config.toml
num_classes = [10, 3]
mlp_ratio = 4
beta1 = 0.95
epochs = 89.0
warmup_steps = 2260
Rows from block 3 of a small image classifier, named by matrix and row number. Rows with one number belong to one neuron. Each number is 128 + 24 x the weight over its row's rms, rounded and kept within 0 to 255. All counts start at 0. Numbers have three digits each.
After each neuron's rows are labels from the 100 images, of 14848, where the neuron reaches its highest value: "responds to" is what is common among them. Only what is clearly more common there than usual is listed. The data: made-up ball-and-stick molecule models. In brackets: how many of the 100.
# fc1: MLP up (model.blocks.3.mlp.fc1.weight, 384x96), inputs 0-95
# fc2: MLP down (model.blocks.3.mlp.fc2.weight, 96x384, transposed), outputs 0-95

fc1.50:121151074087155165102161131145162111177133103173129180143113116121132116129135128140105156096129084097140118150147108113141129122116121097089127135160123116077138169122156123113094144091126139115116085173103117112113127159139120120156130112136105131154120128172121098132090133157153130092
fc2.50:172113194097078062132161153126111129114104124079075086148137117135129155118144118130127155154159108153128137166127114139123125122158149132146130137116142148126127123121103137147095126157094131143127127134119141141120131110138129148083105141111107108118152103162144100097203102133101143125
responds to: balls: four (29)

fc1.52:095156149141132138075131112148166132139156128117107097151154134119134141131121082121114101141128111164115145158095150114149131119155143129112099150130118158126173119123116153096170155115116137115124086172121132139158131104111132147167145119140114154072070097122148093125173081135095156106
fc2.52:108081087124093105147134127147100108161120090109149133133088113123058144166107139162146100134126129132136113151086126127128126127126128087134158103112147152114104121146113143154155112126120095122102177130121091110127154115175133089136096105138112120126135177101126111082090135170146112110
responds to: balls: twelve (47); balls: eleven (29)

fc1.188:137163154116137143118114132150124129177158135141145097101117136135157138128145115129102130125148137121150091158149126138156162129122125128105157159119130117122105087125163070111113143095158136166139144156136085099107134137105148165176167124110081131132112194113135135106140132111119054112
fc2.188:115115124141100112134123141119146115123146115152140158134118186140075129145138153159147119100125104138144094140131151112126163100135152110140120136089134105177113147127103177156162130176124124089140110100092109133110162090126136124070117114094177095131103109130123105124132096074150153132
responds to: balls: three (43); balls: four (37)

fc1.335:170168099105093173133124123091151124106100157167135137124110113133160104111115145088112136125152125103123137119130128160131174117142113088123156152125208126102111121132134128110080094110131087136143152119133110131150135107166108130125131138093132170159166137144135094119125108175128088125
fc2.335:098103118125106125122125136134175126126076129113140134124086140133193126120114156110130106147132128105156138134133098106109158132090125126088125154123137153126169122121094146096141145113126108146097167105147109085142141092106129133074092080152081165114146127109111151153150163137123081111
responds to: balls: twelve (49); balls: eleven (30)

fc1.373:107121134118094133130102121111150109146131127123131111104129132116114157157096111116124115120114127138145112082123096130160183123121128155161123122123091101130132130196136118157130182136117100176176122170082109168164102103160113147157128151146139147110084157145122168108093147119144154128
fc2.373:146170138162152140094112097111112110135108134149153181094149076127180068103141124132130161143108104138131167143152123153151110083130109123136121150139113145117130136107079128144127128120112118105138138135112143064168190123112144143119126137087135130162156135090109135104137113132104133133
responds to: small balls on sticks (86)

fc1.36:119145126089129074141079138128120137112110129153115089120136160086148162107134108152155091101139184133135150149167116162115097152133157147149103121154108112131158134119159135108135153091114098097138146106099128152106087147125134136176123138122125105169175132141084142136122155097152108127
fc2.36:148102150074122114121143088128111145149096117173089125138108152123116160157102133087154116125102165155133147093124105149092125142182125124131095158120171124127134126135133155119179126106135152117117154112147138135140110185119146172124145105140150122113147137146134134147143139126165053108
responds to: balls: seven (25)

fc1.320:133105177108135179127123105152124127099154117147147097161170130086134133159182144070112141164134165107145107120146114135109146149136159143119111141096143123129102122103151108090092105108132140117111138105107154115079132114137136145103126145120111140141118124139071146148102151113067145153
fc2.320:119177131088139127100151136127136122148119133138100126099140124125119107072139108098125120166143064111098102158108140140122132101111126103104137170128143104139139139168103146112091125120134117142140149113116120169157145085152138148151128168112103150157078146137165147090171076120133126091
responds to: balls: twelve (29)

fc1.161:114117131124156176124151106158106129058110138151150118090095105130099073122140132147123138129143101119155152160111099151094166156116156149105171118118102139125110137163157073115113146125140132129098124110115116109143095141146099129115146095149094129089172127118088153103136144108119103119
fc2.161:155110159128096144130100142098145110108117117109146085108125079141174084101142129129127106131177121085085167152110156141111143094152144125098122103116139144078154110120096125120104088147125119157083147114091078143138122169127114129121114117161122124121095132133127118153105143126112167156
responds to: balls: twelve (44); balls: eleven (30)

fc1.263:083144082160121152139163069114123167155122130156148059126117106134127123153106144123119123162152140126139164122173139100139131122142152109115130132112102138158134112168114152106101084128105067124117096085133103129100106119153128141141126098145152123136111137104113136122156116123091078117
fc2.263:135129095151099121183147157152130128129138114123113121117114143129118132127142094134161142141128163145137094195126148144082141117066137156116130107086179153151154128094178087157133151093119153106123104138139150134148119134123115090094103115115109142106082138121144108139147118172132145102
responds to: balls: five (26)

fc1.350:143169166145155115121109078123159177074122123141102146122167132167152139123121131121128140127121126120118135116111130140132098130147105124114137097162106130132104104094128148147074119142145166096167141132120084094135177096066143109162131091118134090126185115113138115133130106125113128138
fc2.350:111168147119137102088105071149109139137158125132091136143120156139099147105159159161150184115151139086103126142159103120158132095119118090119091093106128115110105090146130131129102141129162147162153147127121096122147170119121148106149125105115118115101141133077067135151110124140131107141
responds to: branched (97); balls: twelve (42); balls: eleven (28)

fc1.81:135103135126128120115120109144114119098129059105087131154162107140080142115120155122103097142136144152161124150129103124070152116107112168126135070125117169151152117113130151144106095120115093167097093105072146083121106126134124138163148121156142090117117129134120171119110143120139120146
fc2.81:110125121127066108151144065205146140123105140124134138130174157175133133125122126154135142117117148162107114105149161121104139136105123139090109088141125150121167113090079110136070128122108073158133097112134112124117128138128148146115125148175136111157131120146111129135121135120109153141
responds to: yellow ball (66); balls: twelve (53)

fc1.140:095136159143139107121133121142128154129139140115128110150089111150144114159129146137125106143146105074140133159097137138123104095098112130136143094070062102130111085175133166126105154097164130106113119152136143132118158120183134137134104138142088062105124132134106154101142144166128120119
fc2.140:117095128120118156141095166133081161119135118103177104145098123179090131120138108103133107159134129124094106136135171116093104135096122118109161137088098147101121142163125155149166118144116131158163149119153168108147080102140106131083130126132123128115098138146117101109070131132130107094
responds to: small balls on sticks (74); balls: twelve (43); balls: eleven (30)

fc1.122:164118097102158118135126133152148109105166140118118126117101065144131106130167123090151104117191129102112094120135172087128123129115136159181098069138106128134129086148145129144109131095131129119102102145126101134127130124156109109120100142119182085144129146113160107129091129143131107142
fc2.122:141183135119089090054116129125116142127123149146108124112149098134162119153126143150145117117121047155085144126149127093129140158134067133134140144105149171128107129085148133147111112130094144082147100119147137098129102135117167133120138111108109122107142100160127132110130120124089141123
responds to: balls: ten (27)

fc1.142:137082108165113159148112089108075108127099109105129145159151161097103117153133129075126131100131149113160067104106101118126135142156123121122152119101116105126118092117140138159078140090093152148173142087118124151132100131118123100100124100142100155116116143139122158163117123121087122129
fc2.142:120101110116146099116117169133103136125120094147108111122138114116106107143119141114128151132143136137110170124098137118102147128133097082148160064093105132126122116149137146123142126128127137104175159111105145164105133136131152204133137162110127141088125164109156144107203075141143147116
responds to: balls: three (30)

fc1.272:154128135126143093151128120141121079117137125125165111200112144179094124147138154136152131095106102114069104145102137123096138124113117148089147127122193107122115093124125132100133129091074156154152101171122136104157115130135092139124121119149143158143142098119111116160116159118116132105
fc2.272:123088128112129125105096099082098157137148119144142131170160124195094127156131152134140137122113126139125170137108137158096098135101073145120170120084126135125133062102131138112117132081106117144111099145099142132148121182128139178140108149143161124108123124137114118148135139142150161128
responds to: small balls on sticks (92); balls: three (54)

fc1.225:114102118128079134096110099088100135113139133123089100096111113137133088110125162130141117148139178126090126149120134120124120099146142122157127057154161120087131140152128130136110077161139108088109133131105177120120117137116074108164128109134105125123152151095141129169123156110167152139
fc2.225:168092124117151137122112121078091158133137121141104100119133157177150134136118073119116113130147135106116114084107137152104126115122172162087151113158153128173129142128134111155150147155137140085104130117162174139150170154123127156163144108147154121122095116125149107128165090106148164105
responds to: balls: six (25)

fc1.349:124119104124110141140170118114133136110179134136150115115094144120100103128126138111082122121112088107088168135155150135140147110156052132126179145141126100084083136123124140135118135153187117126124107079134122135112101150115124106146158121109108141152096142140129159161121128134101186127
fc2.349:073123118176122128157121112127095135145159098139142152149100132141114133117100120140144085102131171084149118130096108113145122098082117118053104107153176114107139130125171119173148110101124102137123098146149144139099107157127154118118124146107153109146125127125118129136137140168168147171
responds to: balls and sticks (73)

fc1.195:160166164094113118113126098139175154100133174142116132104126144119164106110121120141125102179167132138114097125129141150154129156118151161136099158145148108114179120102066094107121140105103147163117108155138099093145119154134129094063111105137128111102122113149120105149108116130115116129
fc2.195:105094159173171119117141145175099125106139128105137097129160090138097126123170123121092128096142116113159126105136079123103127101137101123132136095103127159098134147117177071182140135087154117110108126128146162116075171148114133123126125154126152140126109134094131131130139135109095102137
responds to: dark backdrop (89)

fc1.256:099118143121128087130119161183114116107114157132107135131108133140128133152134133128123146132163128122152188128097105156156138144174101132089103131142141115120144122130139109125089094099102141154136137183162135068141138106111107176160117139121123092146145086162141111182151139092101111133
fc2.256:119134151137131126114108111145127166151157176132131111141154173135074078172126134100102137125115135106133093098092117067169105132152141133107099148118130128081103167095139129153159137141122136145103105152134171126131156144128115104131154112134113118107117119128105154087103106142125138191
responds to: balls: three (27)

fc1.214:146165146191109129086158115173151140104143127120133164134099124123142143124144095133123176152102140120143112139143135153088165113107095086165121094109095141106105097107148130141126102123115128169101102154149077144158134139142128159089135125114137132113124099132173158146097148136099097118
fc2.214:146112131205143122103139090145117113082113133149130108151105106166139097069116142143140126121116101112132155123140130163105102146135092135137126140124155080080107083128147127129137158125120158147117103146134110112105069098162151132129141104124162113155118127126077124151132097144105156143
responds to: yellow ball (66); small balls on sticks (63)

fc1.261:125130139198113134120123134085110118159096132137118112104119166115124127133119150164128115126078140149143104166123118135139125119109117126150134119122103100148126133143127125145106157168147122148121134106113126148072132092135106150119133129153126114114132089096130188181107137094074152050
fc2.261:109116125094141128146129091135156136138145140126143151126189149154091137167115106129167129150127158101115078089110101129145117093128154120126161091132150167101160120122131119143101125108135115142108113167104170122167092115130156127126157156144165142124109096107138135067136113123167096166
responds to: balls: seven (25); balls: six (25)

fc1.175:124110185120151099155162147124085109135112102119141088150160105161142132134124141144134147132124112150101140138126054145136131123159120133103084136176129100122154150146140162128131129109119129125155090145148129121142160125109143151115104106095147142094118147108083181128109177124100089160
fc2.175:141164120143139110157136116151109105157134149126091146178127142125156085166132130107146100095099103178168168130142183069153098135123122138147128138110098171102116148119100118125159119132117126115132132174139119108098158126118124127138135105178112133167148072146124134140138096142104121127
responds to: balls: five (27)

fc1.128:150116088126151106132126162126118151091162067160149167117116151138116099094121154148124095169130107117154103163139120094131143129081123075103130093141148167129121111133096144125130174189094164114142114090154122146132120111097120139079110119142133150104129117137132155136114121146144124130
fc2.128:129164100121135123122128099181155090122121124117142089153112110050091112159132118092122115104129112136139171107132131133128109150147127151138126138129132135140101166128136123126156085104171137168123196149091131096128110110112147122124091151121091124109146144123126138105093182139117104105
responds to: balls: six (26); balls: five (26)

fc1.267:111087146136134111094159119146136103145112084145123178114100140152102095103167148103147095141145099165117142138136177092119111112140167141082146140149102119125124136141096097142124153143108148116122142084144139105134142076160163105108172091106106150100138101155142127147140129092115142124
fc2.267:132115150103108111119118100155130109129092128151091160129099134152133098133120101069121104154128121131171116127099142100097170145124152129107163136062103099120084127137122073101152101139139147116085138101131133100170145155156100123112142125110129114121110150177159149134143160124145121093
responds to: balls and sticks (82)

fc1.82:121127151092152137148177101154135140124134128134115123174129129163124152126139125161142118187121137149132146146156132081087096123128147116139141079151104124181130091128172128111145099126094118157099082162125113136130140107136103152164125127174155113155167130108103141100138087147144118159
fc2.82:110108152113123093142153112116108175132127155150168077149129140129138137134104115093173091174159131133131135142128116162118121099092128147137110104113118121145164115091165088099108103082128147111115122093100138122139145155149130088072066130123115134107139093139110120157158118102115129135
responds to: small balls on sticks (98); balls: three (56)

fc1.21:172131164125106108117121118119116100105112125117156084126170106109143101115109168077105142108102142146132149081143151094098094114137110116111100135173155117096132106149049107118127094121145101126126107134137128124162124126126123138069143156107128132173124171135159137133129150128127142101
fc2.21:122123133124109134153103157071158150141164117118121116136155126077175135159125076124101089156132144152097117103103135082115156100130131127151157122135167118161119136131124124113125132124108131171111118127115100133124102117133125126110106151161106098142149137142140114172172200151153170101
responds to: branched (88); balls: twelve (43)

fc1.94:114167114098146132128164125125110112137136179126140129140096173180119110131182107153149156119143134120088121160100113142110107184139113132084134117138136147137118128124103152161155130140122139109156120132130079102104156142097133141116102132148131186173163133102154121124144147158178156117
fc2.94:121159163114148170126063168120110068114159098136134119122102165132149113109160106132105079084111108124092124104110115142094147132146147135150120127120107154163155121108154109102134109123158081108120156107118092101150162119077147158157124102118133135110161117097125125133110129126119120137
responds to: green ball (70); balls: twelve (50); balls: eleven (28)

fc1.257:120139106169065073153138123115125142105094121146160125129142130115134099128164086161136126173162150118133105109102099183129127120133119137146156098126157076172102146153122144135164095131105088108145121124124160130175144136131130102109097149101144132128135131114131144132115159119171096114
fc2.257:135110127081148082121116132148129114157130136160116087125084118155175149160111096129133127125147152122123102154119140167125135141092108132109119122145114095138147152102166154135093140103129078131144129131105159092126168158150142155173130146110116156078146181137172153149143147124139115098
responds to: balls and sticks (98); balls: three (38); balls: four (32)

fc1.208:131089171121127095126127127154097124111124170109150097138138118104138168152175139163107121126118108159125136124126149139134135112148150113130117108124158158106080133111142143166127103123154150140176122124159121124061111149119117122136098109158184144086100109107114122162110175161097133091
fc2.208:107115108085090121116152125119136106138123146122171121101097067183123157174147146140117142150146147127144134177161156131099152136109109118142127114114109142154119111127096160166161141106121156110177131145141092151111067143123115090126092118111136140173124114123132093119124101102143107136
responds to: balls: eleven (38); balls: twelve (35)

fc1.180:156135119138101124165071150122130102094165140163112192112129127131152144114115106110125135115115130114131116106148135119135114116138108131109085115125074089103124139135117071165091136091148137118137105136107126141141127101107159080159128133118129133131162073200100129147137106128152119136
fc2.180:137195104109169130172125139149139092148153155150150186103094139108110108149142124104054108102149118115138104145141120102150136117152124137143094135118141134128097182127131139117154131126145156129114132160114119111147114116097127122108095122126139173141191107152102145133094115155133116108
responds to: balls: four (27)

fc1.232:163152125120138182131129162119137134130154132127073111144107127124108173155136080114125136118098098114142113179143183165081168098142116178085150118166125142134100165120117145132140144131088125138108129129127112124109135082112130134119104154141092163116127140133127149127144111157162166135
fc2.232:169103158123130161116137154118174147138154149156090145133150148125184108156127118126137108136142132116106164124114153126109154169136100134142120118153170154140134088096153168146102155123152162131132104131183123123110128145139173164135144125154148114133104158099185112152148176155139143127
responds to: branched (82); balls: twelve (26)

fc1.246:093138125141143103168142104166125107136085119110090130112125125146112122123162104084090108162143133102133118123138142160122140102086120136119065157081168123138103098123097100131193097106116151141122110136137162086110137114144097134119114111088153101108119142127136105169119165120141113125
fc2.246:123108141129164105148142128118118115102140129134151173119165114104165103062147139130154097113142203126124146117151141091158086110098127095126097108098117129116151070121125094129123108108131131152145108127090138161146124148130167126111145108115167119135092143095077119119142118103131154129
responds to: branched (92); space-filling (73)

fc1.77:139131117085150108119163117113115134103146095138116125078134157093105150137152129149151090141154137126075155136138122146110146175129129136134130102119175139100118129096116145150169120142132110161148157147150131171160084124189142173149155132121107107163123136119117120103133167134183132106
fc2.77:128112186128118161132119123149124162122102127130118080120112110092123113134162117104135104119131155150114116109090150192114157112086112165119150126114153116123145149128177110095117160097101147134152087127130125095147094137128105121136094124130080111143161107123134130113191106141161110093
responds to: space-filling (81); balls: three (29); balls: four (26)

fc1.54:147102106161135105121125113095163114146087183142115153097145138121173170144138133113125121143132123150160114135105165108113127108127175147167124129082111145140145109162138107154165127122121109129077118101175118096105123075133139127135139118087135132109134138173146079134174153111126146127
fc2.54:116186138122161122097135083134143133129124162144121123118101091114112159137130132141121161094124145133121130121123106119099138119140127122119137142138161089150074179143156190087158178115135136105136155113147125131115161127146129125147120136147120141112171104094135124101173134111106071178
responds to: dark backdrop (75); space-filling (72); balls: four (41)

fc1.364:167131109154116119105103117169135173121120114135131101118110108073116074156154115094117104086111140127171102135186132100131100142138134153140116131100126126093123149127160072158121109100140111179139107118110140133101156118139156131126108132141142145102101137134142128160127132183129130181
fc2.364:122088143126135116102116155127097119158152113124112097097163122151117127120120133114123159151126145187116154097117120112110169121124091093156150099084106112132117115158138141090109132136140132108097162110119131147106131140127140198139125157138123138114148142080178148088179079146115121103
responds to: branched (86); space-filling (65)

fc1.334:149156143112185127076141138152119141091139147125114136143105116142091107169150136131103131105173141075133119137103117158130136113149147123094156113113136121140122127163114133091144158128131134082134112103137132082148122112131135082147138175117099112172145156138074124109172174123146116104
fc2.334:158135106124140139134067120127144085126119146124110158120132095142144114112137080171101151146159112143158105126111162136140132129113148140127118192136142124141118114124128172112185123187155084120127144111145123131122166115138142124070128131093109132128171122133109107149076153104111110153
responds to: balls: twelve (43); balls: eleven (31)

fc1.357:110128121107131123129148142113139145145131142092127105152112156092131127097133146140126119153163117084144114139116105122147136141125147132117147184148132143105082162149150113101091108114136086137147110111080141086128072172166120121131108170093115101169169138127119107132120108162133066158
fc2.357:118137106116177119121147163113107112172146124124133141118077079094137125128131116114065152165120132122146104143160132120134146167140123144129097131152127076143140142151112127124082089109159126184154090152128104097123144182111141101118116138144122117121169114131125131111124141133124086178
responds to: balls: three (48); balls: four (32)

fc1.300:136098141140151197136119171193155113144139113139151144148135100149111153104168136115126104111121153105124124127149105110128163112108124128086082135119112128128158103130094148134136112130106106116097127131148117126141103106105147132098101057111156104091107158148111140117102138084149135084
fc2.300:095109091160121135122178149164119137099115076120134125114142113099094111109124134094121162131097102116141122129144118102134092126071103167132087083156117117107132120119141130122094111125121139120129105145124131128124042113156083131112110122130111121097089101141096148173119149138115152116
responds to: dark backdrop (83); balls: twelve (37)

fc1.79:154120117160111130101087149084120121120102157176110109120146111120148117171152125118129143152150109167156143100174169121133147144112127133159111088120110117140117125165095096184142135114114155112154144170156132128152164109155139121110138082147130134139073106163145113128144099140108169134
fc2.79:124075094152095083111153126151096099112185127118119125135098147144107090113103106135152099097111154148122107120114158101152118137157117130126119109049110152136122150155107147116121161142123131123091168118138161119146133114096104157129097135140108121143101123141145107112090148086155164139
responds to: balls: three (41); balls: four (39)

fc1.283:149127110121127163124125097140158112101117138105130116046125120143130144148123116083152115132177152081046136156123106151118170143138116125142152123105113118115140131169134106181139140148115145133125133141074141158147139132131120150139153163105096127101134108108128128133099153105093137104
fc2.283:168101128123127138105107100131136130113134157131152115161157143112102101152123097152170138144137146087126096128102139130145117107168166117118116118189145136148137104112147135146143130138131175129092105108078159124173165147116142106080104111127152122101091159087148132141105136109099145178
responds to: balls: twelve (27)

fc1.265:131154132148158093151107116135139099158125112115118140168153124112086162125125162130115091080110122132135128163167153128132113131118175148159150104165119169093114136110142143140135151099152158134047101102107114127114098144140128136130136088133123122115089136082175133135127159114124154153
fc2.265:148140142157115130117098101109134103097062149141115135119143123168153111130119112173122121101165154142124129095153110118104127131162138141132135151124106141115168119104100136161122128151140069158147142154109124080168165137078158101102126131075129151120131080137081123114106127149124143112
responds to: balls: twelve (58); balls: eleven (27)

fc1.281:106106115088112145175133172128103126122142157111093180149105115138106134158111133142117127149127162159093129090086096107135120123128118132111154180153161133121124125161142089126125137104116111112138079090105087110141168095103146114101121125093124124124180141125149079136128156120109126150
fc2.281:122107129122160164125086144168142105105147099138140166170138215092142124168134164144106092170130136120093125118119102099161147091146113134151150148127139152105158133106121130140133121127104139168120107122133125129140122139106136124093128144105118120093103159092147150105095161111110105168
responds to: small balls on sticks (70)

fc1.46:130117150135140155151149141128147099143079153145121121103106153182165114123126118144170146147139114128127084082114134123161106130123149073144154106117119116115098148158166119105134110107125116123144172144117107183143165114131075139088099129144164150171116128136102099115115101134115091108
fc2.46:146141144132131162129117102162081133109148111095142142161094158129131138123147156128161146155094139127113141149143078127078128171134121144101114123146138157118147160091135144131154137133144083142140161171153157133162155126087165118059145110103128136136177151134127158162129126111158139124
responds to: green ball (67); balls: twelve (60)

fc1.24:099115144150142113119155127163136081140133123148140111133138112114110115158148127135111113171083101102143119101159125128150140136106183154108120083104121168152139136153141091105130159177161107122142088131105133140134121110135138120106163178119103133073079167122132148124085122125144107094
fc2.24:149133097116130121106094120104098098106136156094146152111135154108137114118137114115136124147112091127092144151128153152101102112088155138111131076128128135161123114126159156098167129140161134104127100152102123100182135144118167163086102140127182122125175128142147077086120121103138154093
responds to: balls: four (31)

fc1.319:098154152132121141116104111158143116131111114082116125132142110172123119130106114096162154109116116161119136161122123133112099075161113123169132111119154128179130120108150169112126143156113155128138149144152076152148179136099086139138076151159162122075121125137115120153129134175122163131
fc2.319:145131146129161126142132120111144124162114158137158128135101123157138129103126092160142156150095157125136119130165095118160096136107077085146098111137129177140134161167113184130122148140157176151148188149149147129129150111095137149170108126127146141167135118127135104094104107153160101144
responds to: space-filling (99); balls: four (29); balls: five (25)

fc1.360:153105165156112145080108114111144113153141059119121145124131144111083142131139115102118146123176134130089133152169128171163108134140192095127114175140128147085114168109103168106121139151120116141116152129170129147113131105145145120118141142127104123122136107134160121132111122173117084145
fc2.360:134154118163112143146124124131127125140102120109113157109148136131085135184153111121084107115113150156127088158138102165133168110144127086115138154116107127121141067137078078174172123078155156134124134140140146150148147107127110134103108094159108129112117093152153122156125115151114115091
responds to: small balls on sticks (98); balls: four (28)

fc1.138:150153135135131139116152141134147162143136142172128108113109170141126100105098120112154092160105125164121093056158155136108098113088135175129175111097128085144102115108126133123132140119134128110124161131134150086157111130127136132146142159163101104118131123084154148092146090111165095139
fc2.138:125091196120166153149111114126128113096135090129110144156146129155078135128115119112160113119148145099144101147125153105142124144097122117104086128117129153133128128135109103135095146153119082120135137115121112135092121119134124121102138094156199113091113116120117073095098090098074120133
responds to: balls: six (26)

fc1.346:119129142148149105184153156138136133139187120140133089177133116175145123113134150178168144105143134103156096133128126149158143155109105103157109160124141155125138101095122142151141148149183137156164130163117130159122114155117128096114109142113134119181087138132115126111101132134170103146
fc2.346:125146110141166098107111133113144119120155178138075125158131140127128107166131098074155132131129142135124156121137103126112085112119148131124097097088133135079107187165149130103082119159107126131105140104128127091134121117142158156144153078086126090148158139105151121122132162143152148131
responds to: balls: eight (26)